python train.py --vocab_size=61 --encoder_norm_position="pre" --encoder_head_dim=32 --encoder_qk_norm=false --encoder_num_experts=8 --encoder_patch_size=[4, 4] --fusion="cross_attention" --decoder_bias="none" --decoder_positions="learned" --orthogonalizer="newton_schulz_5"
Rows from block 9 of the image encoder of a small image captioner, named by matrix and row number. Rows with one number within an expert belong to one neuron, the router's apart. Each number is 128 + 32 x the weight over its row's rms, rounded and kept within 0 to 255. All counts start at 0.
Before each expert's rows are labels from the 100 images, of 14976, where the router gives the expert most weight on average: "responds to" is what is common among them. Only what is clearly more common there than usual is listed. The data: rendered solids tumbling over patterned floors. In brackets: how many of the 100.
# router: slot weights (encoder.blocks.9.mlp.router.weight, 16x128, trained with AdamW), inputs 0-127
# gate: expert gate (encoder.blocks.9.mlp.gate, 8x64x128), inputs 0-127
# up: expert up (encoder.blocks.9.mlp.up, 8x64x128), inputs 0-127
# down: expert down (encoder.blocks.9.mlp.down, 8x128x64, transposed), outputs 0-127

# expert 2
responds to: light from behind the scene (93); count: four (81); brown object (60); its colour: brown (25)
router.4 [126 105  96  99 118 157 145 167 173 123 104 145 184 151 134  58  56 141 102 107 100 132 128  83 102  87  35  88 192 118 138 165 105 171 115 136  63  99 115  70 151  62 169 137 173 138 132 178 197 105 139 153 138 106 145 152 167 132 151 170 125 121 141 184 124 103 128  96 143 125 116 150 142 163 103 107 148 131 113 124 132 100 148 148 164  93 154 119  70  96 142  78  99 160 138 134 113 135  94  96  94  84 105 166 132 127 161 107  87 196 175 136  99 111 107 158 158 137 165 151 172 159  97 177 127 135 148 155]
router.5 [137 145 138 166 129 132  82 158 167 117  79 170 136 166 135 107 125 138 127  87  72 157 162 144 101  74 132  84  84  99 152 101  85 112 124 131 131 124 144 118 140 105 103 107 165 151 131 169 113 196 133 141 125  96 151  97 185 123  94 161  91 110 179 125  81 133 166 104 172  93 114 142 125 164 125 104  75  79 145  84 119 119 159  76 165  87 135  85  64  85 131 126 145  53  89 105  73  91  80 125  98  94 169  69 140 194 117 152 114 168 152 152 135 126  88 174 130 152 118 184 132 111 179 176 106 128 157 138]
gate.3 [ 97  95 114 233 116 144 134 134 118 132 106 130 126 147 201 103 108 125  72 166 125 129 177 166 134  80 131 133 107  73 142 122  94 122 176 156 139  92 158 128 147 145 151 140 116 158 167 166 144 173 123 122 147 146 160  51 143 128  96  93 160  99 137  53 139 126 112 110 113 124 132 175 122 131 113 138 156 106 128 152 128  66 115 124 177 162 128  47 195 154  91  93 134 115 168  88  97 122 126 110  63 127 137 123 166 155 169 167  93 118 137 105 130 135 140  79 104  89 111 123  88 175 109 101 170  40 128 143]
up.3 [126  70 114 171  89 124 140 121 144 147 111 132 132 135 165 114 133 148  77 159 128 128 156 144 133  55 136 111 100  62 125 133 101  98 171 115 145 102 131 139  50 165 175 160 109 160 202 135 127 160 137 108 134 175 161  80 173 150 105  86 164 137 191  57 133 150 159 116  98 145 105 129 116 117  90 122 100  85 152 137 131  59 133 142 213 181 127  83 190 174 125 100 123 113 143  86  88 107 141 120  79 130 112 137 161 126 163 157 128 117 138  92 142 159 148  72  94  57 124 130  92 163 129  90 115 115 132 171]
down.3 [120 124 100 129 126 120 127 153 141 135 104 164 123 153 128 168 159 107 162 157 150 183 109  97  98  94  94 122 126 105 107 124 101 188 109 133 118 158 156 167 102 127 136 145 143 124 140  96 132 160 143 146  90 173 150  88 103 109 100  72 180 133 120  64 115  87 135 112 136 117 114 201  95  93 165 138 157  50 122  81  87 106 116 121 166 132 111 124 102  66  91 169  88 208 129 144  28 128 136 119 159 121 136 127 164 204 143 109 147 172  75 152 124 144  66 161 178 196 148 115  95 112 136 153 124 181 135 121]

# expert 4
responds to: count: four (66); black object (60); grey object (50); white object (48)
router.8 [129 152 110 109 153 159 185 104 108 119 152 129  99 124 188 133 169 118  82 141 139  45 136  79  53 130  78  40  57 109  89  87 105 113  89 109 150 161 175 147 145 144 125 169 138 108 109 135 162 115  81 172 121 116 104 150 121  95 135 143 138 109 136 179 121 121 106 119 159 186 139 101 202 133 115 111 149 145 102 155 128 177  67 117 120 162  94 168  85 130 104 139 136 101 156 125 166 109 125  66 125  80  92 118 122  80 137 197 167 118  95 107 105 142 156 162 144 124  89 121 148 119 124 116 176 120 182  90]
router.9 [171 139 170 174 134 140  88 191 112  82  69 125 116 137 162 123 108  99  93 113  88 165 148 129 107 156  86  98 120 129 107 146  73  63  99 100 110 169 124 115 167 118 100 141 117 123 121 118  96 120 148 144 135 105  85  97 203  90 125 204  84  57 126 139 113 189 117 124 167  93 130 162 155 103 144 130 120 151 150 110 141  79 170  87 146 106 175 107  92  99 148 119 145 141 156 165 143 120 153 118 170 106 106 121  86 127 144 112  75 192  89  82 141  96  81 171 150 166 118 189 132  87 112 134 137 190  75 130]
gate.3 [151 153 131 141 206 122 171 159 167 116  93 178 145 196 126 121  99 166  95 192  97 158 142 179 207 114 137 133 150 102 119 101 118  55  79 170 157  89 113 112  88 121 165 127 118 104 146  91 180 139 135 129 224 112 135 138 122  91 132 131 114  86 139 102 127 131 119 102 134 129  55 140  84 186 103 137 105  92 111 145 103  98  40 166 110 109 133 125 143  77 134 131 137 152 126 130 148 141 153 129 116 133 118 121 115  73 135 123 122 122 137  85 140 140  98 100  99  92 175 147  98 106  96 178 196 134  78 144]
up.3 [109 104 155 125  76 132  92  66  89 136 227  84 108  82 197 139 191  82 144  74 106 125 120 102  69 160 124 136 119 169 114 137 145 166 153  76 153 160 140 136 163 120 123 165 158 172 113 139  64 110 107 138  32 134 155  84 153 121 101  76 132 160  90 121 157 102 162 139 133 139 172 160 157 125 130 128 142 216 144 131 134 166 163  81 112 159  85 133  95 172 137 135 117  85 162 111 118 101 108 139 112 117 138 126 145 163 129 146 164 140 121 146 125 129 177 111 135 131  89  77 113 120 149 128  96 101 163  87]
down.3 [ 99 106 175 158 117 205 151 162 174 131 169 102 196 144  84 106 132 121 156 105 176 137 195 120 145 127  48 140 156 170 119 115 115 107 161 101 173 155 102 177  55 113  86 126 154 176 114 147 123 122  87 177 112 147 109 155 143 149 165 128 169 139 149 130 139 117 152 115 111 150 165  52 115 128  72 169 132 159 143  96  87 132 140 123 110 167 114 125 131 126  78 162 115  46 106 113 170 147 131 134 102 128 118 108 100 115 106  98 113 159 109  76 132 179 136  93  63 120 134 126 223 123 100 106 130 120 142 129]

# expert 7
responds to: count: one (99); light from behind the camera (57)
router.14 [118 111 154 130 174 121 149  96  80  81 159 119 101  54  93 147 179  96  93 141 128  93  19  86 134 136 184 195  85 127 145 107  90  77 105 139 140 139 162 172 167 118 135 179 143 144 107 134 165 164 140 195 121 167 188 122  92 184 125 121 158 128 138  96 197 152 148  81 101 174 160 110 172 152  97  85 110  70  71 118 118 125 124 121 133 138 123 126 117 140 135  97  82 149 124 115 119 121 126  90 127  89 129 181 180  94 127 137 180  85 145 126 142 107 155 142  93 149 114 101 106 121 128 106 133 159 112 112]
router.15 [169  91  88 109 168 147 156 174 109  45 137  46 133 115  91 152 131 136 136 143  92 151  45 120  81 115 151  67  83 169 143 120  93 104  98 103 101  87 115 104  64 115 125 130 118 146 198 162 135 172 142 151 178 156 195 158 158 176 127 123 163 164 155 147  93  98  90 137 128 152 132 142 142 130  87  92  96 108 112  93 125 141 144 116  47 130 112 127 175 178 108 114 131 117  91 128 109 142 105  96 111 123 165 163 149 132 109 130 178 127 156 184 140 139 109 161 170  97 170 122 177 117 124 168 119 168 156 134]
gate.3 [127 116  97 115 148 111 190 158  91 171 108  85 111 140 124 124 162  88 178 155 170 161 151 143 200 101 165 109 174  85 148 124 153 112 138 132 145 100 121 167 126 137 124  96 132 164 148 115  86 117  78  96 129 100 141  85 156 133 121  88  97  85 116 156 199 110 131 129 156  75 180  98 177 154 130 169 156  97  52 139 129 146 121 131  88   7 134 124 148 112 187 137 124  78 110 143 131 139 135  91 129 132 104 136 158 173 121 119  89 112 138 100 111 185 130 124 194 131 152 134  82 123 145  67  76 116 152 104]
up.3 [104  86 108 203 157 147  41  98 121 108  87  99 134 132 175 121 120  86 101 104 148 125 133 117  96  96 169 121 132  86 119 191 172 136 128 117 120 129 140 120 125 141  61 131 167 198 145 107 156 139 157 137 112 109 151 186  67 173 110 173  91  85  89  80 188 150 137 174 168  85 189 149 132 117 145 150  97 114 156 137 105 116 115  89  96 109 125 112 100 101 103 111 126 154  72 164 148 138 135 171 156 151 169 145 137 137 115 145  59 205 126 141 182 121 113 117 114 109 140 130  92 136 129 129  56 135 112 180]
down.3 [ 98 111  82 131 135 154 127 145 156 130 121 109 125 192 121  93 157 116 173  87 153 111 181 175 154 149 195 125 129  66 157 212 137 163 111 136 120 118 121 125 133  99  76 149 168 207 127 123 138 130 129 132  75 117 110 120 110 100 154 133  84 128  96 128 182 137 129 122 137 103 218 101 144 100 128 149 128 197 115 107 128 139 139 139 151 104 144 122 108 122 142  47 146 140 122 215  95  96 143  96 120 119 127 103 136 130 135 137 110 203 159 115 189 130  69 124 145 123 129 111  91 116 143  42  70 155  88 128]

# expert 3
responds to: black object (99); its colour: black (68); count: four (56)
router.6 [128 145 198 158 116 123  84 115 101 132  37 176 116 124  97 138 102 109 121  71  94 138 126 117 162 102 122 125 136 138 135 157 116 138 125 117 159 142 142  95 156 116  82  59 102 131 126 163  79 137 126 138 119  77 125  88 186 113 138 168 115  82  76 129 142 162 151 112 156  82 133 162 114 133 137  82 138  99 147  95 132 120 192 123 153  88 171 109 119  88 157 117 173 122 102 182 141 120  72 124 178 144 114  96  97 158 145  88  86 139 144 171 154 125  72 177 148 177 112 198  86  96 155 132 103 169  87 212]
router.7 [135 118 153 139 123 153 153 180  96 149 125 149 104 166  77  72 104 114 154 144  64 199 113 119 129 145  71 137 204 169  95 119 147 118 105 143 135  79 142 105 149  82 166 167  93 132  98 116  83 120  91  95 104 106 134 102 134 139 181 122 145 138 180 127 140 164  83 120  98 101 121 113 116 104 187 145 119 168 114  78 128 120 102 141 136 102  85 131 121 115 169  91 166 212 166 157 176  93  94 103 127 130  94 123  74 126 114 146 111 167 133 103 114 163  87 120  98 143 113 191 218 151 120 190 121  87  91 108]
gate.3 [155  88 151 134 191 114 154 133 187 141 155 128 150 114 142 139 126 104 135  60 183 124 116 120 160 162 219 123 147  85 132 115 114 109 129 125 123 108 135 115  52 128 156 111 117 106  88  97 127  71  69 169 135 106  87 143 117  97 159 102 153 114 127 106  98  82 134 150 165 137  99 189 137 140 106 107 182 136 102 145 162 122  44 144 136 106 144 143 141 186 186 160 119 149 124 104 117 148 128 119 173 181  61 135  73  84 139 136 113 119 116 156 152  44  85 171 131 140  90 104 150 170 178 131 105  97 100 151]
up.3 [159  80 149 113 131  93 123  96 154 108 179 100 109 128 136 124 160 164  90 117 128 105  75  82 128  18 166 117 168 161 144 114 161 159  92 169  96 116 135  90  59 179 210 176 107  99 174 113 129  91 195 140 149 102 113 119 142 144 117 144 159 120 157 148 156 112 132 117 108 122 145 161 141 159  95 164  81 122 153 114  97 121 146 116 170 142 178  95 121  89  56 113 127 152  91 146  83 102 136 115 168 127 116 102 155 125 170  74 109 171 194 107 110 129 116 139  92  81 119 124 165 150 185 116 129 176 128 113]
down.3 [132 111 101 134 179 183 160 141 125 113 191  85 120 173 118 159 123 164 172 108 153  96 127 103 158  76 211 129 128  93  85 148 168 195 104 107  68 129 114 142  92 104 139 125 131 163 152 120 154 122 115 155 121 125 124 179 109 110 142 172 148 141 112 167 106  58 147 137 113  76 120 143 183  97  89 136 116 105 167 103 195  66 129 118 151 123 112 135 116 115  25 147 113 133 171  71 121 142  87  79 134 136 147 142 142 139 136  55  88 135 149  92 166 139 175 135 147  81 160 133 161  99 156 134 153 152 102 147]

# expert 5
responds to: green object (74); yellow object (74); count: four (52); its colour: yellow (43)
router.10 [137  85 152 123 122 101 101 163 119  95 177  54 150 129 137 126 161 117 105 108 169 201 143 129 104 146 124 114  87 165  99 127 120 143 139 154 117 186 103  93 154  75 117 156 131  92 146  82 152 102 113 190 113 122 108 161 150  75  70 105  93  67  88 156  76 118 163 145 136 137 180 148 139  97 129 134 130 177 116 147 112 122 166  85 109 123 176 110 166  88 110 143 108 128 150 163 124 172 159 103 204 100 139  89 134 150 165 125 116 121 168  57  97  74 104 106 139 172 166  90  94 108 108  64 115 169  77  95]
router.11 [114 118  93 157 140 110  71 117 119 129 133 114 191  76 192 136 176 170 108 146 179  86 147 164 149  91 130 145 101 122 100 121 123  82 133 111 153 204 141 129 121 106 127 143 169  86 160 104 124 136 174 173 109 153 150 150 188 102  92 122  76  94 109 159 118  99 174 137 185 185 147 159 167 135  81 113 138 143 124 209 122 141 159  80  98 129 174 117 127 151 141 119  89 101 121 130 130 170 171 116 122 103 138 112 186 154 145 102 105 171 109  70  82  72 159 137 127 101 142  76  85 132  86  72 130 121  93  80]
gate.3 [132 133 163 109  68  40 131 167 135 105 116 157 140 108  68  67 140 106 111  28 145  89 145 162  98  71 128 112 197 139 143 105 132 126 165 172 171 143 138 135 123 120 118  97 133 136 133 119 134 146 101 151 125 108 150 156 175 134 114 128 131 191 118 151 139 116 117 157 165 123 137 128  93  89 142 202 100 127 164 129 146 129 113 130 115  97  98  74  94 141 117 153 136 111 129 126 120 132 165 153  95 120 120  64 101 141  93 103 146 114 182 141 110 201  39 176 154 161 113  87 141 169 133 170 210 108 150 137]
up.3 [124 117 151 120  47  45 132 163 129  95 146 143 133 112  89  79 173 137 112  68 134 105 181 163  97  65 128 134 166 131 119  57 122 135 157 149 176 180 156 165 141 160 120  77 123 123 133 103 110 162 112 138 132 124 156 138 191 142 135 121 130 204 110 137 127 111  69 180 146 144 115 139  88 101 124 161 107 119 164 142 172 110 146 133 105  69  94 101 124 135 126 120 136  87 144 149 109 144 158 134  96 118 125  84 102 139  99  81 164  87 163 121 138 191  53 189 144 147 122  87 140 163 109 149 187  85 165 135]
down.3 [167 158 132  92 135  92  91 124  96 147 133 158  77 113 170 181 201  89 104 125 132  91 156 147 131 113 175 131 122 220 119 131 136 155 175 185 114 104 193 157 126 144 167  75 129 217 122 104 151 151 104 104  98 120 122 103 168 137 111 132 112 110 149 152  86 103 120 122 127 125 147  88 222 147 109 123 138 114  84 127 120 154  54 100  75 140  94 140 149  58 127  93 124 144  43 107 146 115 120 108 152 144 131 119 137 142 162 158 152 115 125 161 202 105 158 159 143 105  99  85 110  97 120 147 124 131 130 126]

# expert 6
responds to: count: four (76); pink object (49); teal object (41)
router.12 [100  74  97 156 182 155 167 145 143 124 169 160 118 130 117  86  97  76  95 128  66 107 134 131  60 115  94 181 114 138 130  85  95  91  62 123 102 158 157 133 151 105 170 164 153 155 114 184 184 169 189 127 152 155 164 135 103 140 159 106 118 106 172 145 149 122 131 121 142 167 166 128 175 108 102 155  99 138  90  96 133 110 102  91  99 114 110  84  79  93  48  61 116  87 182  95 106 122  92  79 117  93 164 121 148 151 169 148 168 169 131 130 116 144 116 154 105 129 144 114 153 155  96 157 162 178 128  88]
router.13 [125 106 126 133 174 182 170 133 146  75 165 166 116 110  61  99 109 104 123 153  64 139 154 144  59 134  98 162 104 131 112  75  66 114  72 117  90 141 146 119 187  85 164 138 118 158  93 154 195 159 174 104 166 128 178 162 117 160 131 101 139 143 169 112 169  97 118  73 114 113 128 105 182 160 145 141  94 124  80 109 146 106  66 130 118 125  91 105  91 102 100  88 172  70 151 102 101 145 126  99  98  62 117 106 109  86 140 142 149 157 119 145 121 152  88 131  80 147 137 118 172 123 131 193 154 117 169 112]
gate.3 [113 140  69 118 135  99 138 164 133 109 148  95 171 176  84 188 159 141 104 129 144 134 172 114 106 126 138 158 140 144 120 115 133 148 118 110 191 116 135 120  73 151 140 148 153 119  69 101 155  72 119 152 151 162 128 126 109 170  53 143 131  87  45 122 117 175 103 198  95 135  64 125 120 125 178 105 155 171 173 102 147  92  90 120  80 142 129 173 166 209 133 139 132 124 156  91 127 127 196  42 102  78 108 119  82 121 122 147 138 136 133  85  97  91 146 124 125 117 190 105 121  99 154 140 103 126 102 114]
up.3 [103 162 156 113 123  81 123 151 138 120 135  59  40 115 160 196 140 156 126 169 104 116 177 142 104 152 102 172 100 212 162 132  96  96 123 161 113  73 153  80  68 199 131 121 144 115 131 139 144 125  90 122  95 166  96 154 131  91 116  88 144  87 116 179  94 115 164 136  74 117 131 174 165 118 111 109 140 197 178 138 120  91 114 145 116 138 142 127 146  96 124  89 121 185  66  90 127 143 156 151 156 128 136 143 135  85 126 134 122 178 144 159 111 112 150 147 156  77 124 117  65 140 187 138 105 100  78 133]
down.3 [125 152 160 107  81  73 138 143 183 145 130 137  28 123 161 159 152 104  82 163  71 148 136 140  73 154 114 111 116 152 165 107 105 138 118 135 127 108 171  76  75 127 122 109 105 191 121 108 119 135  82 106 129 187 105 194 140 116 112 103 114  65 116 187 148 134 163 141  98 147 139 160 149 103 123 123 142 194 118 199 146 102  68 129  99 119 114 120  94  60 139 121 146 175 118 160 134 143 140 116 126 133  99 101  71  92 160  92 129 187 121 177 174 152 170 102 113 132 126  93 108 111 165 109 116  71  96 122]

# expert 0
responds to: white object (68); purple object (65); count: four (60); light from: behind the camera (51)
router.0 [158 135 172 128 102 127 151 110  68 143 145 107  57 171 123 112 130 106 179 185  60 146 130 158 150 200 110 139 185 166 105 130 149  77  93 126 147  85 132 138 130 117 175 145 113 148  97 125 112 129 105 107 111 109  90  74  94 178 186 143 147 124 161  93 169 151  91 120  83  98 118  94 151 144 161 193 123 172  73 103 128 117 114 184 143  90  80 128 141 131 136 106 169 202 155 177 193  88 124 134 170 164 120 139  63 143  92 170 156 131  90 144 144 153 101 136 123 144 140 177 138 112  98 162 126 102 132 121]
router.1 [141  73 156 150 131 138 143 174 168 143 126 119  83 172 164  90 109 113  58 124  94  99 152 140 125 133  78  76 147  79 114  85 106  84  94 108 104 129 114 164 117  92 137 178 140 136 119 100 134 170 140 101 140 167 169 152 202 124 183 175 208  72 190 170  69 155  77 118 111 114 156 116 179 110 154 116 126 112  89 152 145 110  64  89 125 102 163  90 109 142 114 134  57  92 162  77 146 121 120  97  98 117 129 128 109 130 142 154 170 162 119 152 103 140 187 132 140  88 109 146 171 158 133 121 110 150 166 131]
gate.3 [116 127 177 129 125 120 165  67 112 108  68 181 227 110  82  68 127 110 109 133 131 123 120 161  57 124 111  90 151  79 150 106  96 104 162  77 164 115 130 154 153 118 153 124 155 112 122 111 134 109 131 114 176 137 172 124  88 103 220 213 112 168 115 156 106 158 161 181 104 134 101  72 111 161 103 112  94 121 141 154  86 139 113 128 130  65 128  90 159 127  85 130 127 190 121 127 157  87 156  96 133 116 181 150 132 154 112  94 110 103 106 152 128 172  99 178 118 190 124 120 102 156 142 138 119 156 123 128]
up.3 [179 104 168 142 118 110 172  65  90 119  66 156 213  98  60 111 111  74 107 133 123 124 115 160  75 126 111  95 144  68 139 104 112  95 131 103 172 127 119 146 138 137 142 138 164 134 121 122 137 110 124 111 167 132 155 128  92 117 202 219 116 145 120 162  99 174 162 183 120  83 113 101 130 170 107 106 121  90  96 147  99 127  98 140  93  65 123  86 161 115 114 122 127 156 140 117 172  84 146  85 143 134 159 172 132 136 101 135 107 101 115 168 121 168 106 158 124 231 108 130 115 176 131 129 125 189 135 137]
down.3 [146 126  95  15 157 125  77 161  93 133 163 160 124 119 140 209 139 128 129  96 144  91  93  76 130 151 178 148 154 213 140 107 145 140 140 126  99 151 128 139  91 172 116 116 105 218 146 128 133 152 136 100 158 173 115 120 136 140 109 113  71 129 138 147 133 102 117 103  66 107 161 130 151 101 129 177 155 139 118  39 110  55 163 128 117 134 121 147 124 138  82 136 124  58 145 157 129 180 124  99 121 125 134 143 122 156 100  68 115 193 139  98 129 129 181  91 144  76 123 140 135 115  97 118 154 152 120 122]

# expert 1
responds to: red object (80); orange object (73); count: four (53); its colour: red (47)
router.2 [ 99 124  93 162 146 158  90 107 179 122 138 155 173 135 123 163 147 190 172 129 178 109 153 151 169  77 184 119 149  58 192 145 114 109 140 163 185 162 139 154 126 153  81 131 134  79 116 134  93 147 151  76  92 117 142 130  94 137  88 100  77 174 108 116 119  83 165 119 163 139  92 119  90 135 137 141 104  76 180 145 146  88 165 128 170 159 149 132 120 139 187 144 104  96 110  70 106 149 102 171  82 143 150 111 176 157  80 116 100 121 137 129  80  81 178 125  87 100 129  78 109 101 150 140  94  93 115  71]
router.3 [120 108 161 166 136 141 144 116 152 116  90 166  87 160  84 169  95 172 154 171 152 161 168 168 184 138 177 152 121 102 185 152 150 129 169 146 162  82 137 164 152 136  86 126  83 119  93 142  68 161  91  70 107  92 143 132 108 172 101  79 180 161 131  85 160 106 101 111  98 120 101 116  48 152 178 117  86  97 153 107 156  95 137 164 166 127  94 133 121 130 145 148 144 120 124  76 102 144  93 185 102 166 121  77 155 125 115 119 122 113 104 147 108 133 121  78  81  85 107 162 158  99 170 152  77  82 158 179]
gate.3 [ 95 181 128 147 165 113  92 144 118 132  94 154 123 109 185 213  78 177 175 124 158  92  86 105 144 128 121 150  89 150  86 174 140 146  76 149 170  49 126 180 140 128 171  89 138 122  74  63 138 131 105 140 146 144 174 160 113 147 141 169 125  74 102  95  98  95 114 132 174 163 146 119 188 151 104 111  95 183 109 139  96 141 104 115 145 110  84 153 124 128 124 126  95 152 125 113 181  90  91 139 143 175 119 157 165 121 102 121 130 113  99 151 139 193 157  82  69 141  94 157 113  97 156  83 153 135  73 131]
up.3 [100 107 159 126  83  48 112 111 165 113 181 134 167 167 102  90 190 153 158 106 129 167  96 129 162 126 166 116 116  86 158 102 136 129 168  83  59 136 101  84 171 179 150 164 124  65 140 155 118  96 165 123 122  99 102  84  94 124 114 135 114 136 130  83 119 163 103  94 145 160 133 116  74 116 135 192  98 148 174 135 117 179 117 136 124 122 120  91 173  91 164 104 130 213 132 162  99 108 134 160  99 152 188 132  91  97 114 140 123 157 136 141  49 113 161 188 158 154 111 131 142 127 161 133 132  93  73  99]
down.3 [ 90 105 127 126 137 129 163 114 115 129 133  99 166 137 159 148 124 139 186  68  81 105 154 173 136 118 117 123 134 126 158  84 165 142 113 138 130 175 111 100 124 175 139 104 114  93  71 108 152  95 141 148 106 152 118 127 121 148  84 214  68  62 107 115 141 118 181 103 122  93 147 129 115 112 146 118 157 187  99 190 131 177  29 119 149 115 203 135  89 112 191 136 117 152 212 106 149 138 146 154 150 135 122 122  79 125 128  74 156 115 117 114 102  82 118 136  86 149 139 122  98  54 131 154  75 154 100 129]